From a checkpoint of a small image denoising autoencoder: batches of 128.
Rows from block 7 of the encoder, named by matrix and row number. Rows with one number belong to one channel. Each number is 128 + 24 x the weight over its row's rms, rounded and kept within 0 to 255. All counts start at 0. Numbers have three digits each. After the name is the row's rms in percent of the matrix's.
# convs0: first 3x3 conv (encoder.blocks.7.convs.0.weight, 192x192x3x3), inputs 140-159, a 3x3 kernel for each
# convs1: second 3x3 conv (encoder.blocks.7.convs.1.weight, 192x192x3x3, transposed), outputs 140-159, a 3x3 kernel for each
convs0.24 110:099136128130128128136134134128128128128128128128128113128128128111128128125128135205128127235128124130161127128128128128128128128128131109128134127094127128128131128121128128128128123127144121127131126128128128127130125120157128116128042113128137128121128128128123127132022126123046128126096118114128128128128128128128128128128128128086128128117128128122133148110060131128128141118100130132110068133128097128128131123116132132132132128128128128128128128128128130128128129128128125127128128128128136169129120125128128127146137255191122123135
convs0.25 090:128128124128128123129128123128128128128128128128128128127129128128128128128128128129085131128128130129138128128128128128128128128128128125119128128128128128128128128128128128128126128124128128128128127128126126128128116125126128127128134132129128130129128129128126128128128106128127125126128126128128128128128128128128128128128128128128128128128128128166103128128065093108123128127128127128114125128128128125128130128131139118128128128128128128128128128128128128131128128203128128157128129128128127137128136129128048128120128128127132154128
convs0.26 108:126128112128085128128109122128128128128128128128128128128125128128129138136128143128110000128127128129127168128128128128128128128128128127129128131128127124128128119129128129124018128119128127127123128124128193128133128128128128127127127126127128126127127129132115116132128126128128128128128128109128128128176146128128128128128128130128128128128129128127128128129128108128127151128127128126111121128128130128126127134122128131129158128128128128128128128128128128121128194129136146127128135128108128128128082116129128128128129128129128133128
convs0.27 121:131129154130144124129128136131128136128126128128128128126135128130124128128124185128087184120128128128111128128129128128128128129136128133148132130139133130138133170138123130128129136161170128128128128128127128128127143180153130135129127121127141129171128141128128128182132131139128099128128128128128128128128128128128161128135128128128128128129128128127134119159175134149160128128128128129129126128125128127128128128130128129101128128128128128128128128128128132163128154128127147195175125128136148127127128113127128129128128128117128128128
convs0.28 117:127055129128006156130127132124128128128128128128128128131111128128128128128140128126128089125130128128031129128128128129128128128128128128125129076110117118101128128128127128128128128127127128129130255128129128126128127067128077117117127101120132128128131127125128108126128132145128128135131132142128128128128128128128128128128128128000128133128128128122085129127125129128128152154127128128119128128132128130110128128099255167128130128128128128128128128128128135130128139110194128127126128129128137124132126128120128082128128235129128125109
convs0.29 092:128128128128128128128128128128128128119128128094128128128128128128128128128128128097128128061128128128128128128128128128128128128128128128128128117128128128128128128128128128128128128128128128128128128128128091078128105016128000128128102118114128128128128128128128128128128128128128128128095057128128128128128128128128128128128128128128128128128128128128128128019128128128128128128128128128128128101128128128128128128128128128128128128128128128128128128128128128128126128128128128128128128128128128128128128128128128128128128128128000029066
convs0.30 153:125151128122128128127043128128128128128128128128128128132128128128124128128126128128128128128128128128128129128128128128128128128128128128128128128128128126128131125132128127143128128238134128128128120128128128128128125127128122125127129146128128128128128132128067172137129132132128128128128112128128128128128128128128128128128128128128128128128128128128130128107128129128129130128147132128128129255000127141128128124128128128119128128128128128128128128128128128119128126100127128129128130128128148131129128130128117127130127119128166133129
convs0.31 141:129139130128128128128138116128128128128127128128128128127132137128175128128129128128033128128128128128183128128128128128128128128128128128176128130128127115126126128128128128128128128128128128162142128128128128128128134135130128128128128129128131129143128128128128128128128128128128128129129128130128128128128128128128124128128128128128128128128128128132128129128128128128129132128137128128127128127129128128131128128128128127127128128128128128128128128128128119136128128178129128147129128133130124151129128135131130195128127128128128129128
convs0.32 072:128128132128121123128125127128128128128128128128128128128128134129128128128128128128126153128128129128125128128128128128128128128128128128128128128127128128127128128128128128079128128128128139128128129130128128128128122126128114122122127121141128129137128179192128128131129149151147137136128128128128128128128128128128128128181128128128128128128128128015128128132124142128128128125128128128161120128128128133129131115122127054108103128128128128128128128128128128128129128130128128128128129128131128184139128128133122118098180127128128127133
convs0.33 068:128121127128126128134128132128128128128128128128128128128128128122100128128128128127127127123128128122128128128128128128128128128128128128126128128128129128128128128128126123128051128128114129128128128128128233128128122127128127128128112120127128128128128128128128128106128130126128132130128131129128082000128128128128128128128128128128128128128128128128128128128128128128128128128126128127125128128136128128128130128129127239206130125128128128128128128128128128128128128128128128128128128046128128128128128128128128128078122062128128112127
convs0.34 121:134127128128128255129122126128128128128128128128128128128126128128128130128128129126126128128128086127126128128128128128128128128128128128120136128118128128128129128128128128128198134129128158128128128115128128128128140125128142128126128126128117128128128127140138130133128127101126126128125123120128128128128128128128128128128128128128128128128054128125128133129000108114125128135128128130131128128127128127126129128128153128128129128128128128128128128128128188128127132132128128128128127128126130128129133131143138125127141129169128124128
convs0.35 084:126144128127136132130128128128128128128128128128128128129132128128128128128129127129128227128126128126127128128128128128128128128128128128129147129128128129133131128128128128128128128128128111128127109128128128128127000113129070095095097128135129128125128128130129162129128128128128128128128093127128128083128128128128128128128128128128128128128128128121128128127128128127128128128128130127127110128128131128129130119129124087120120128128128128128128128128128129127125128128127136150128128129128128154139128143129128125128127127128128128143
convs0.36 126:147150076082125114093114128128128128128128128128131128128128173128060128127128130126127131128119127128123128128128128128128128128128128128128128128132128114115128127128128128128125128127127153128128128128128128112124130134133097129096127128127128128164121026128127128128130131130128130139128137129128128128128128128128128128128128128128128128128128128127126128126128128128126119130128174128131129128132128125129128131130119129122128128128128128128128128128128128128159128076128128103130128121138122128128128133129129133131121128128112130121
convs0.37 073:128128128128128125128093059128128128128128128128128128128128128128128128128128128130128141128128128128130153128128128128128128128128128128128128128129131128128127128128128128128095128128122128128128128128219078128129000121124000124157128136177125128128128128128128128128128128129128131133112129129128128128128128128128128097128128128128128128128128128128128128128128128069128128139128128130128146128128128131128158129139255129130154128128128128128128128128128128128128128128128128128128004105128128129128128129128106124128109125156059128231
convs0.38 071:128128128128128128128128128128128128128128128128128128128128128128128128128128128128128128128128128006128128128128128128128128128128128128128128128128128128128128128128128128128128128128128010128128128128128128128128000066128078128128095128129128128128128128128128128128128128128128128128128128128128128128128128128128128128128128128128128128128128128128128128128128128128128128128128128128128128128128128128128128163128128128128128128128128128128128128128128128128128128126128128128128128128128128128128128128128126127128126128128128128128
convs0.39 136:128110128128128123128128128128128128112128053076103126128126128071128128072128128128128128128097074128128128093127128128128029128128128128128128128128128118128128128128128128128128128128128128128128054128128000055128127128128128128128128073109115128128126128128128128128128128128128128095109027128128027123128128128128128128128128128062128128118128128128128128128128128128128128128128128128128072128128119128128128128128128128128128128128128128128128128128128128079128073080059128128128128128128127128128128059128128128128122103128128069047
convs0.40 111:207128128128130128119113146128128128128128128128128128129128129128128128128128128126128177128127113128170128128128128128128128128128128130128127128131111128120128128128128128128128128128127126128128128128127126127124144132129130128135128122126128129159128128127128128128124108128128130139128132128128128128128128128128128128128128128128128128128128128147128128128124128128126127125147128127135130150128128127121127127127128128117128128128128128128128128128128128132128131128128126129129127139133125128128128130129132135127128127127128123127
convs0.41 136:155125133128125134128242130128128128128128128125128128128130127128128129141130127127126128128120117130128128127128128128128128128128128125137122127127125128125128128128133128128128128128123128128130128128128139128130127128147128115128130194128126128122128128128156128109118128128128132141139128161128128128128128128128128128128128128126128130127128128127126128130122128130128130141132130128127134128127128129129130131129129129129125128128128128128128128128128125128128128128143116124139132127135129128129128117128129128128127128128125101138
convs0.42 081:122114128128129128135120124128128128128128128128128128128145128128128128128128128120129148108128128128125128128128128128128128128128128129153128128128128128128136128128128128128128128094128128128170128128127146131128128070129130042128128116128128143128128128128128128128128128128127126128128128122128128128128128128128128128128128128128128128128128128128128126129129174128128146133129145128125126128128129133130129131128116128128127128128128128128128128128128128128128128128128131128128128136128128129134128128128128127255129128122138128088
convs0.43 065:128128128020000128128128128128128054128128128128128128128128128128131128128128128175134130128129128128128128128128128128128128128128128131128128128125128128128027128128128128128128128128131128128124128129122128128128128128128128128094124114128128112128128129128128128128128128122128128128128128124128128128128082128128128128128128128128128128128128128128128128128128128128128128129128128128128048128049126128128128128128129128128128128128128128128128128128128128128128126128128128127128128128128130129128128128128128189126123134128105127128
convs0.44 131:128127128123120128129126129128128128128128128128128128128128128130128130128128126128128127127128128128171133128128128128128129128128128125101109128128089125129129128128128128128128128126119128128128107128132128128128126100128128124128126119029131128132128141147128128046128128127113133127128126112128128128128128128128128128128128128128128128128128128129129129132095129126123127127111121128128122129128128132130130093128255128126128128128128128128143128128128128128133135134143128121128134127133138143132130124057121114135128127140132117116
convs0.45 047:128128128128128128128128128128128128128128128128128128128128128128128128160128128128128128128128128128128128128128128128128128128128128128128128128128128128179128128128128128128128128128128128128128128128128128128128128128128128124128128128128128128128128128128128128128128128128128128128128128128128128128128128128128128128128128128128128128128128128128128128128128128128128128128128128128128128128128128128128128128128128128128128128128128128128128128128128128128128128128128128128128128128128128128128128128128128128128128128128128128128
convs0.46 090:128122128128128128128128128128128128128128128128128128128128128128128128128128128128128128128128128128128000128128128128128128128128128128128128077128128128128009128128128128128128128128128128128128128128128128119093128128128077128128128128061128128158128128128128128128128128128128128128128128128128128128128128128128128128128128128128128128128110128128128128128128128128128128128128128128128128128128128128128128128128128128128128128128128128128128128128128128128128128128128128128128128128128128128128128128128128128128128117128128115128
convs0.47 121:128128128128128128128128128128128050128128025128128128128128128128121128128128128128128113133128076128128128128128128128128128128128128128128128128128127128128128128128128128128128128136128128097128128078117128128128128098117128128032128128128128128128128128128128128128128128128128128128128128128128128128128128128128128128128128128128128128128128128128128128128128128128128128128128126128128128128128128128128128128128128128128128128128128114128128128128128128128093128128128128128128128128128128128128128128128128128127128128128128128128
convs0.48 101:123172128127114134128129127128128128128128128128128128128137128128136128128132127065128129123127131133147101128129128128128128128128128128129128126133081127128085130131127128128128127128128128130130129128128128128126133164128130138112129134140145130128125128131126127127139156128128128128129138128128128128128128128128128128128128128128128128128128128128129128128092127127131127128191126128127076130129127126128128117128126127128127128128128128128128128128128127135128127128128129140128128129122129127128128128128130128114128128125128128124
convs0.49 057:123128128127128127130136129128128128128128128128128128128128128128128128128128128128255123130130128128128129128128128128128128128128128000176128126131128127127128128128128128129128128129128137128128128128058125000128026255113130128128125103125128126128128128128128128128126127128127114128108123128128128128128128128128128128128128128128128128128128128128133128128128129128128128128149128125126122128128128128129128128134128128158129128128128128128128128128128128128128128118128128128128137128128128128128128128128133169083131074101126128126
convs0.50 090:129129129135134130122138127128128128128128128128128128127137128128128128128128128127021128125128128123128128128128128129128128128128128125128129128128103128128018128128128128128128128128128128128128128129129128128123104128134129128128133113123128132135125129128128128130126127128112128127126145127128128128152166128104128128128128128128128128128128128128125130127130128119131128128127120129128128128127128128130128110127126125128128128128128128128128128128128108134125167131128146129136149177128126131128126128129128205119129133053128113111
convs0.51 102:128126128128133130129128128128128128128128128128128128128128128128128128171128128128128128128128128128126124128128128128128128126078102128143128128128039128128128128128128128128128128128128128128093128128126128114128123123128129118128129130104130128132128128128128128127128136131128132128130128128128128128128128128136128128128128128128107089128128128128128130130128134128128128128128129129132128128128128130129055127128128127127127128128128128128128128128128128127128128122128138128128132128128128128128141129128129128190128128123113128125
convs0.52 101:184128128128132127128094093128128128128128128128128128128128128128128124128128128128128221127128128128124124128128128125128128128128128126127125128114128129128128128128128128126128128128128129128127143128128164128128127129130127114105129129129130128128128127128128128128140173154148141130154134158128128128128128087128128128128128128128128128128128128128128128129128126128130129141129128128128129128129132129176128128202130132151129128128029128128127128128128139129128126126124129127103128127128143128125128079128130127136128128128129128128
convs0.53 057:128128128128128128128128128128128128128128128128128128128128128128128128128128128128128128128128128128128128128128128128128128128128128128128128128128128128128128128128128128128128128128128128128128128128128128128128128128128128128128128128128128128128128128128128128128128128128128128128128128128128128128128128128128128128128128128128128128128128128128128128128128128128128128128128128128128128128255128128128128128128128128128128128128128128128128128128128128128128128128128128128128128128128128128128128128128128128128128128128128128128
convs0.54 089:128185255128127128119143134128128128128128128128128128128128129128218128128129130130129255128129140128128128128128128128128128128128128128125128128128128128128129128128157128127129128128128135128128128128128129130130136128132130127118130129136128128140128128132119141134128131130128129152128130131128131128128128128128128128128128128128128128128128128128132129128128146132255130129128128128128128128128161125128128127135125128128129128128128128128128128128128128188125130127128128129128124128128128128128128133135147127127129127115130135130
convs0.55 071:128127128126137128127119000128128128128128128128128128129128128128128128128128128140128177126127128128128064128128128128128128128128128129130130128128128129128128128128128128128128128128128128128128128193128128128128122120128125095128118128117128128128128128128128128128128213129128255244128128210128128128128128128128122079128128128128128128128128128128128128128128128128128128128128129128128128128128142159132128131128128139198127128128128128128128128128122128128128128128145128110128127125128128128128128128128128128127128128255128129142
convs0.56 141:114113128166128000120129134128128128128128128128128128128126128129149241128128128129128131128128128129122098128128128128128128128128128127128128128127235128128128128128128128124126128129159203128124128128128128128160125094128125118135128124127128128128128136207128128128129131128134128145123128128128128128128128128128128128128128128128128128110128128127129128128128202128128115125131128129120130126097100128122128098124219128097128128128128128128128128128128128120126129128127123128129136128111116128129128128128128128127128126105128129137
convs0.57 113:127119128124017128120128127128128128128128128128128128128128129127128128128128128136128128129129129139125128128128128128128128128128113128128128141128128124125109128128134128128128140128128128128128128128128128127128130132128127128128122133129128128128121123128128128127128128138128128144128128128128128128128128128128128128128128128128128108128128128129128128128128128128128128127124128134142128126172138126124128128128128128127075128128128128128128128128128128129150119129128129058113131128128129128130130128124138128122128128128078121112
convs0.58 083:130209124128153239124141128128128128128128128128128128128128128128128128128128128124128129128128129127128136128138128128128128128128128128128128129128120128000122128128128128128128128128128134114128128128128128128128132129100129094129135128128128128128128128128129128129125122128123128130128128128128149128128128128128128128128128128128128128128128128128128127102127121128128128128128121128128127133130129128128114128128129119129129128128128128128128128128128128128127128128127128129129128126127128126128129128128139129130131125128128128127
convs0.59 070:128128128128128128128128128128128128128128128128128128128128128128128128128128128128128128128128128128128128128128128128128128128128128128128128128128128128128128128128128128128128128128128089128128046082128037128128113128109128122128128128128128128128128128128128128128070128121128128128128118128128128128128128116128128128128128128128128128128128128128128128128128128128128128128128128128128128128128128128128128128128128128128128128128128128128128128128128128128128128128118128128128128128128116128128128128128128128104128068128124117128
convs0.60 078:126127124131131128132132130128128128128128128128127128134134128128130128144128128127130149207174255129130129128128128128128128128128128132104128129128118137139128128150128128128128129151128135132129130128128129128128096079057118118117126128128129128127130128128136129138104128130101128132028128130128128128160138128128128128128128128128128128128128128138135128132128128131128129128128128128122126128128127128127141131129130135131144128128128128128128128128128131077128128126128149126128132129128128127129128128128118069095101075067124127075
convs0.61 132:128126033090128177108127129128128128128128128128128128128128128128128152128129128127116158137077043131128121128128128128128128128128128127119138179160128124127128074107034129128148128128132130125127127127125136152128128119138129115175127128153128152098118128127136128128128128171128144129128155151076127111128128128128128128128128128128128195128128128139128142128084101127128135128127224129127127129128128154128052131129129128110128128128128128128128128120128131130125129128128126127127121127119128128153128127128147128128128129155126126128
convs1.24 128:139166128149133128130128129128128130127128128127127128128128128128128128128128128128123128128128090128128128128127128128128128130128128127128131128128128131152131129128128135129128131128128126128128128128128128128128128128180128128130155126131123129127128128127111128128136128128128114128180128128128128128128128127129128128128128128128128128128128128128128128128128130128119128128124128113090108128128128128128128128128128129128128128128123128128128129130128129128126128128116129128128128139128128128122126070128195128128139128128150128129
convs1.25 120:128128129129129131128133130128127128128128128128128128128128128128128128128128128132125124129127128129133131127108127127128128128128142128128128129177133128128130128128128128130128128128128120128072128128128127149127129128126130126128131134146128128129128128113128128095127128130128131137128132139128115128128128128128128130128128128128128128128128128127128133126106129126078129132129128133183128128128130127121126129128128128111128128128128128128128128128129128130128131128128128128125128129128097121128128122127128117016128124128128130132
convs1.26 133:131128098130128123131133134128131135128128129128128129127128128116128128129128128000129128086128129129129129076127127128128128128128128128128098131129127128127127124126124128128128129128128133128105128126101137122124114123050127152127125128144127128128128128128128128128128126128123128138129128128128127118128128128128128127127120124127128128128128127128128129095128129128128130151128129183128128145128133130130127132129127128128128128128120128128128128128127128128128130128128129132134128127124117098128128127128132128092099128118117125128
convs1.27 148:129129127150135149128127146128128126128128126128123127128128128128121128128128127128136128128124130128166122128128128128131128128130128127118124128132128129135128128128128129128128128129132128141129197167155132184138128120129125115031108128115128128128128128128127128128033129085127149128118128123132128130128128130128131129128098124128110128140131128125141128128200128116128128128130128128128128128128128128128128128128113128127127134128138128128128128133132157209128134128151128129128128133152177136185130126106140183172142194174128178128
convs1.28 104:183123128116128128136135129128128128134128128109119116127128129128128127128128131128131128128113128126126097129129133128128126140132138093128126078128116128128130128126128122127127131137134130128131130144142128107128137139120178143140125118122128126128124130130128128131118126128111125079106109093129129134128128127139136140128128128127128127137130130127124128125126128130127128128137128132128128128128126129128128044128127130127126127128128125122128134133136128128139127128122124128128128128128131146121129092129126126127128021152108134132
convs1.29 035:128128128128128128128128128128128128128128128128128128128128128128128128128128128153128128128128128128128168128128128128128128128128128128128128128128128128128128128128128128128128128128128128128128128128128128128128128128128128128128128130128128128128128128128128128128130128128128128128128128128128128128128128128128128128128128128128128128128128128128128128128128128128128128128128128128128128128128128128128128128128128128128128128128128128128128128128128128128128128128128128128128128128128128128128128128128128128128128128128156128128
convs1.30 129:133128129129127139128111188127128128127126128128127128130128128128128128128128128128128129128167128129135136129128128128128128130128130128128132130093209128129128129128128128144123128140128129128128128124154129118128134127128139137128128138128128128128128137128128128128128127127128127115128126070130126129128128128129128129128125128128126128128130128128137128130129127126128121128119138128104229129000255144128111131128056132132128129127128128128126128129124128119129128127131128125129128125137134130128129127128128128132129128127125128128
convs1.31 194:128128126133128128128130133132129131128128128128127128128128128128116128128132128117000128128129132128161128128099128128127128128128128116109127125128128127128127123126126128124128128128128128165128128129128128128127128126125138127128130128128128128128128128128128128128130128128127125128127128128128121128128128128128128128128123127128118128128127128128091128128102128128128128132129128128159128128139128128130128129129128128128128127128128128128128128128128130128128128128128127128129127127128128122128125122128128128128128126116128127128
convs1.32 061:128128128128128112128014128128128128128128128128128127128127128128128128128128128128230128126127128104125128128128128128128128128129130128128114128130128127128131128128128126056128128128128128126128129128128130128128138129132141138132142125128128128128129128128128127128128128128128128127128128128128128128128128128128129133128128128128128128128128128128128128255128128128185128129129128126156128127128128147128128128128128127124128128128128128128128128128134128128128128106128128128128128127128128128128128128128128128128130127128128128128
convs1.33 053:127128128128128128128128128128128128128128128128128128128128128128128128128128128128123128128077128217128128128128128128128128128128128128128128128127128126128128128128128128128128128128128128128128128128128128064122128128128128128128128129143128128128128128128128128128128128128128128128128128128128128128128130128128128128128128128128128128128128128080128116130129128117127128128128117130128189127128128128128128127128128127128128128128128128128128128128128128128128128128128128128128128128128128128128128128128128128128128128128128128128
convs1.34 131:147128111128143233143132130128128128128128128128128129128127127128128128128128128128128105129128086128126125128127128128128128128127128128137128128128127128128128128127125132128128128128126127128128128128121128128127130133130136129128135130123128128128126128137126128128128129130128128128127126121128127126128128128128128128126127128128127128128128128128129128060021061128127127128130157126128126130128128129128128128128128128128128128122122128128128128128128128128128128128128128128128128127128127128128127128127127128128129128128132133127
convs1.35 101:128130131128128128128128121124128128127128127128128127128128128128128128128128128255128128237143148123132133138125128128128128129128128128128124128128128128128129134134128129128128128128128099128144128128128128128118128127128128133129128128149129127128130127128128128127128128128135128128128128127134128128128125128128128128128128128128128128128128130155128128150130128137130128109128128072129109128128128126128128128128128133128128135128128128128128128128129128128128128128127128135128129128128128140128128127128129127128151128128128087128
convs1.36 116:097170128114130132112072000127128128127128128125128128128129128128128128128128128140128128134130128104132128128160128130128128130142130128157130128128070059109128128136128128129136123128128128128213128136136128128129085128073129128129128123123128128128128128128128132128127128128127127128123095112128143128129128128130129128128129128128128128128128128129129128128129128129128128128033098155088099152128128128128186129128128128122128128128128128128128128128128128128128128128128148128133154128150128128129128128128123122128113128127112126118
convs1.37 060:128128129128128128128128128128128128128128128128128128128128128128128128128128128128184128128128128128128128128128128128128128128128128128129128128128128255128128128128128128128128128086128128128127128128117128128113224128128213128128163128129128128128128128127128128128126128128127127126128126122128128128128128128128128128128128128128128128128128128128128128128128128128125128128128128128128132128128128128128128128128128128128128128128128128128128128128128128128128128128128128128128112128128128128128018128128128128128128135128128128128
convs1.38 040:128149128128128128128128128128128128128128128128128128128128128128128128128128128128128128128128128128128128128128128128128128128128128128128128128128128128128128128128128128128128128128128128128128128038091128128071128128128128128128128128129128128128128128128128128128128128128128128128128128128128128128128128128128128128128128128128128128128128128128128128128167128128128128128128128128128128128128128128128128128128128128128128128128128128128128128128128128128128128128128128128128128128128128128128128128128128128128128128128128128128
convs1.39 057:128128128128128128128128128128128128128128128128128128128128128128128128128128128128128128128128128128128128128128128128128128128128128128128128128128128128128128128128128128128128128128128128128128128128128128128128209128128128132128129128139128128128128088128128128128128128128128128128128128128128128128128128128128128128128128128128128128128128128128128128128128149128128128128128128128128128128128128128128128128128128128128128128128128128128128128128128128128128128128128128128128128128128128128128128128128128128128128128128128128128
convs1.40 143:128128167128130226129037071127128128128128128128128127128128128134128131135128152110123075128128122128128166129129129128128134128128128125088098128128128128128119128127127128128128128127128128127128129128128128128122128111111126127107129127114116128129128128129128128128125127129128128132128128129129128128128128131128126128128128128128128128128128128128128128115095121128122117128130131136127129115128128128128128128128132104128157128128128128128128128123128128136131128128128128128131128128141128128144128128128128128075128128128128136126
convs1.41 163:130128159128134128122182128125125122128128128128127127128128128128127128128121128123128124124128128111084129128128128128126128128128129129128128128121128128128128128130129128129128128151128131133115134130128129128128128100128128130130130128130128128134128128128128128128128125116128127128128128128128128130128128128128129130128131138128128132130128134128128128134129128132128129128128128128128128128128128116128128128063144129051129128128131128128128128129128119128128128125128128127127128135130128129129128129128117128128130128128128121126
convs1.42 085:128144130128130128128128128128128128128128128128128128128124128128128128128128128121125128127125128128128128128128128128128129125128128128131131128128128128112102128128128128128128128128128128128130128129128128127128192134124129231128148157132128125128128128128128128128128128188128128128128128128128128128128129130127128128128128128105128128128128128120129129128128201128151149128129135126140128127128128131128128128128128127067000128128128128130129127128128128128128128130128128128128128115125128128128123115120200128133128131129000129128
convs1.43 042:128128128127128128127000128128128128128128128128128128128128128128128128128128128128128128128128128128128128128128128128128128128128128128128128128128128128128128128128128128128128128126128128128128128128128128127026128128228254255151228129129128128128128128128128128128128128150128128128128128128128128128128128128128128128128128128128129128128128128128128128128128128128128128150128128153000126128129128127128128128128128128129128128128128128128128128128128128128128128128128128128128128128128128128128128128127128128128130255127128127128
convs1.44 134:132128078128128116128128119128128127128128128124112108129128128129129131133130130128128127128128092126128128128130130169155129133128131129129128129129127128128128129127120129128127129147134128128135128128131129128128145148129154132128143129127129129126128128135128127128128141148128128130125128129128129128146144128132131137128128128128128128131135131123128128000000000110127127126128131128116120128128127128128128112124159128127128128128128192129127138132141133128128128128126128128128125129128128129128129132131126128128130132131129129137
convs1.45 011:128128128128128128128128128128128128128128128128128128128128128128128128128128128128128128128128128128128128128128128128128128128128128128128128128128128128128128128128128128128128128128128128128128128128128105000128128128128128128128129136130128128128128128128128128128128128128128128128128128128128128128128128128128128128128128128128128128128128128128128128128128128128128128128128128128128128128128128128128128128128128128128128128128128128128128128128128128128128128128128128128128128128128128128128128128128128128128128128128128128128
convs1.46 036:128128128128128128128128128128128128128128128128128128128128128128128128128128128128128128128128128128128128128128128128128128128128128128128128128128128128128128128128128128128128128128128128128128128128128128128128128128128128128128128132129128128128128128128128128128181149172128128128128128128128128128128128128128128128128128128128128128128128128128128128128127128128128128128128128128128128128128128128128128128128128128128128128128128128128128128128128128128128128128128128128128128128128128128128128128128190128128128128128128128128
convs1.47 032:128128128128128128128128128128128128128128128128128128128128128128128128128128128128128128128128128128128128128128128128128128128128128128128128128128128128128128128128128128128128128128128128128128128128128128128128128128128128128128128129128128128128128128128128128128128128128128128128128128128128128128128128128128128128128128128128128128128128128128128128128128128128128128128128128204128128128128128128128128128128128128128128128128128128128128128128128128128128128128128128128128128128128128128128128128128128128128128128128128128128
convs1.48 143:146129129128129128125126128128128128128128128128125128128128130128128128128128130116000126125066128126129145128112128128124128129128131126128127127136130137127128128127128128119128124128128167176128130133128130129128130123128128128128129129129129128128128128128128128128128128128129128127128128128128125128128128128128128132128127128128126128128128128128128126128126127128133128133183128128176128128159128128195128132130128129128128128128128127128129128128129129132129129129130128128128127125128128106128126125128128113128128124127130134129
convs1.49 055:122121127128128128128119128128128128128128124128128128128128128128128128128128128128133128128128128128128128128128127128128128128128128128128128128128128128128193128128128128128130128128128128127128128128128128128128130131129128129135142128216128128128128127120128128128128128128128130130128130128128128128128128128128128128128128128128128146128128128128128128128127128122128133128128109128128128127255128128129128128128128128128128128128128128128128128128128128128128128128128128128128128128128128128128128128128128128129129128132255209128
convs1.50 121:126114128129129128129130133128128128128128128128128128128128128128128128128128128128104128128127131128136129127066126128128128128126129127128125151255128128128127126125128128126128128129128128129127128128128128128124192137161194153138141129143128128129128128128128127128128128124128128128128128127127122127128128128128128129128128128128128128128128128128128128128126128128128128130190127128211128128128128128128128129128128128116126127128128128128128128128128131128128128128128128128128127128128128128128087124128129152129134125128138128128
convs1.51 055:128150128123128128044128128123128127123128128128128128128128128128129128128127128128128128129128128128129128128128128128128128128128128128128128128128128129129128128128128128128128128134128128128128128128128128084048128129129128128128128128128128128128128128128128126120091128126128128127128128128128132128128128128128128128128130128128128128130132128128128129128130127130128127130131126128127124129128128128210129128128128128128100128129128130135128128128127128128128128128128119127128128128128128128128117124116129128128129128122106128127
convs1.52 112:128142237128128127128121085127126128128128128132129129128129128128128128128128128174126128128128129000101126128129130128128129128128129128129128113109128054110121150165128128128128128128119101128127127127123128128128128130117138134131133129128128126128128126128144128128128122124126126124128123127128128129128129128128127113128128128128128128128128128207140124152129127137129128124129128092128128100127128128129128128128128128128128128128128128128128127127128128121128128128128128128129128128128128128128127120100078128126128128128090128128
convs1.53 025:128128128128128128128128128128128128128128128128128128128128128128128128128128128128128128128128128128128128128128128128128128128128128128128128128128128128128128128128128128128128128128128128128128128128128128128128128128128128128128158129129128128128128128128128128128128128128128128128128128128128128128128128128128128128128128128128128128128128128128128128128128128128128128128128128128128128128171128128128128128128128128128128128128128128128128128128128128128128128128128128128128128128128128128128128128128244128128128128128128128128
convs1.54 099:128128128128128128127128127127127128128127128128128133128128125128128128128128127255128128125124128102130128128128128128128128131127117045128128128128128094128128135128128128128106128128125128127083128128127128128128130128128141133129150131134128128128128128112128128123128128128128127128128128148128128124128128124128128114128127128128128128128128128138131127152130128133133128127147128075128129126126130115128129126128129123128128129120124128128128128128123128125126128128128128128128128124127107119128124121113131127104133129128128128126
convs1.55 058:128255128132128128128128119128128128128128128128128128128128128128128128128128128128128128129128129128128128128128128129128128128128128128128128128128128128128128128128128128128128128128128128128128128128128128128000128128128128128128144159086162128135133128124128128128128125110128128101124120113128128128128128127128128128128128128128128128128128128128128122000128128129152127098127130128128127128126130128111128128128128128128044128128128128128124128128128128138128128128128128127128128128128127128128128128128000129129104133128128129128
convs1.56 138:128128184133128000128128128129128128128129129128128128128128128128128128128128128183128128125128169114130128128127126128128128125125126123124128128128136128128128128130150121125128128128128128128128132128126128129128127129132121128127128128120131128128128127125128127128127126128123104128116121127127128128128128128128127128127128128128128128128128128128128128128128129128128128128124095128128128128128129116128128128128168140128128128128127128128128128128128131129128128128128130129128128128128126128164127128128121130128128144128128128129
convs1.57 093:122126126128126117117127125128131136128128128128128128119126126127128128128139127128128117128128128128099052123127125128128126128128128125128128128126128128118116121098127099113110128128128129129128131129132128128008130128144215128128158128144133136131128129128130128140072112117124114000064070093124127125127125126128128128126125127128127126128128128127128128128128128126127106128141119131103156126128122128114127128102128128128092128128128098103128128126128128128128128128127127128129128128128128128128128129127128127118128128131125128121
convs1.58 053:128128128128141128128124126128125128128128128128128128128129128128128128128128128128128128128128128128139129128131128126128128128128128128128128128128128129128128128128128128128128128128127128128128128128128127035127145131128128129137129161129128128128128128128128128127143128128133128128128128128128131128127128128128128127128128128128123128128128128128128128128128132135122128111128131121128127128125130140128128128118127172128129128129128128128128128128128128128128128128128128128128128127128128128128128128128128125128128128127133128128
convs1.59 032:128128128128128128128128128128128128128128128128128128128128128128128128128128128128128128128128128128128128128128128128128128128128128128128128128128128128128128128128128128128128128128128128128000128128128186128128128128128128128128151131176128128128128128128128128128128128207128128139128128128128128128128128128128128128128128128128128128128128128128128128128128128128128128128128128128128128128128128128128128128128128128128128128128128128128128128128128128128128128128128128128128128128128128128128128128128128128128128128128128128128
convs1.60 078:130128128138128139131128128128128128129128128128128129128128121131128100128128117128128128125117128128128132127128128127128128128128128128128128128128108128128140126128128127128131128128125128128121128128129126109128152129128147132128255227184130128128128128128125128121139143131129128138128128128127128128126128128127128125128127128128128128128128127128133128129128129134128128041129128128129129128128135129128128128128128129128128128128128128130128128128124137128131128128128128127128127128128128128128127127126161127128164128128207128136
convs1.61 142:128174165108130255128118102128128128128128128128128128128128128128128128128128128163127021165128042073129127128126126128123128129128129128128128128128123143132128128128128128145129127121128130133127128128128134127126116122085128128116092109101126128131119128151128128127126127128127123127107116128128128125128128128128128128128128128128128129128128128128128128128120123129129175128128128130090044128128185169127128128128128128123124128127126128128128128128128127127127128128134128128128136132132128110128128128128109128127117125123121128127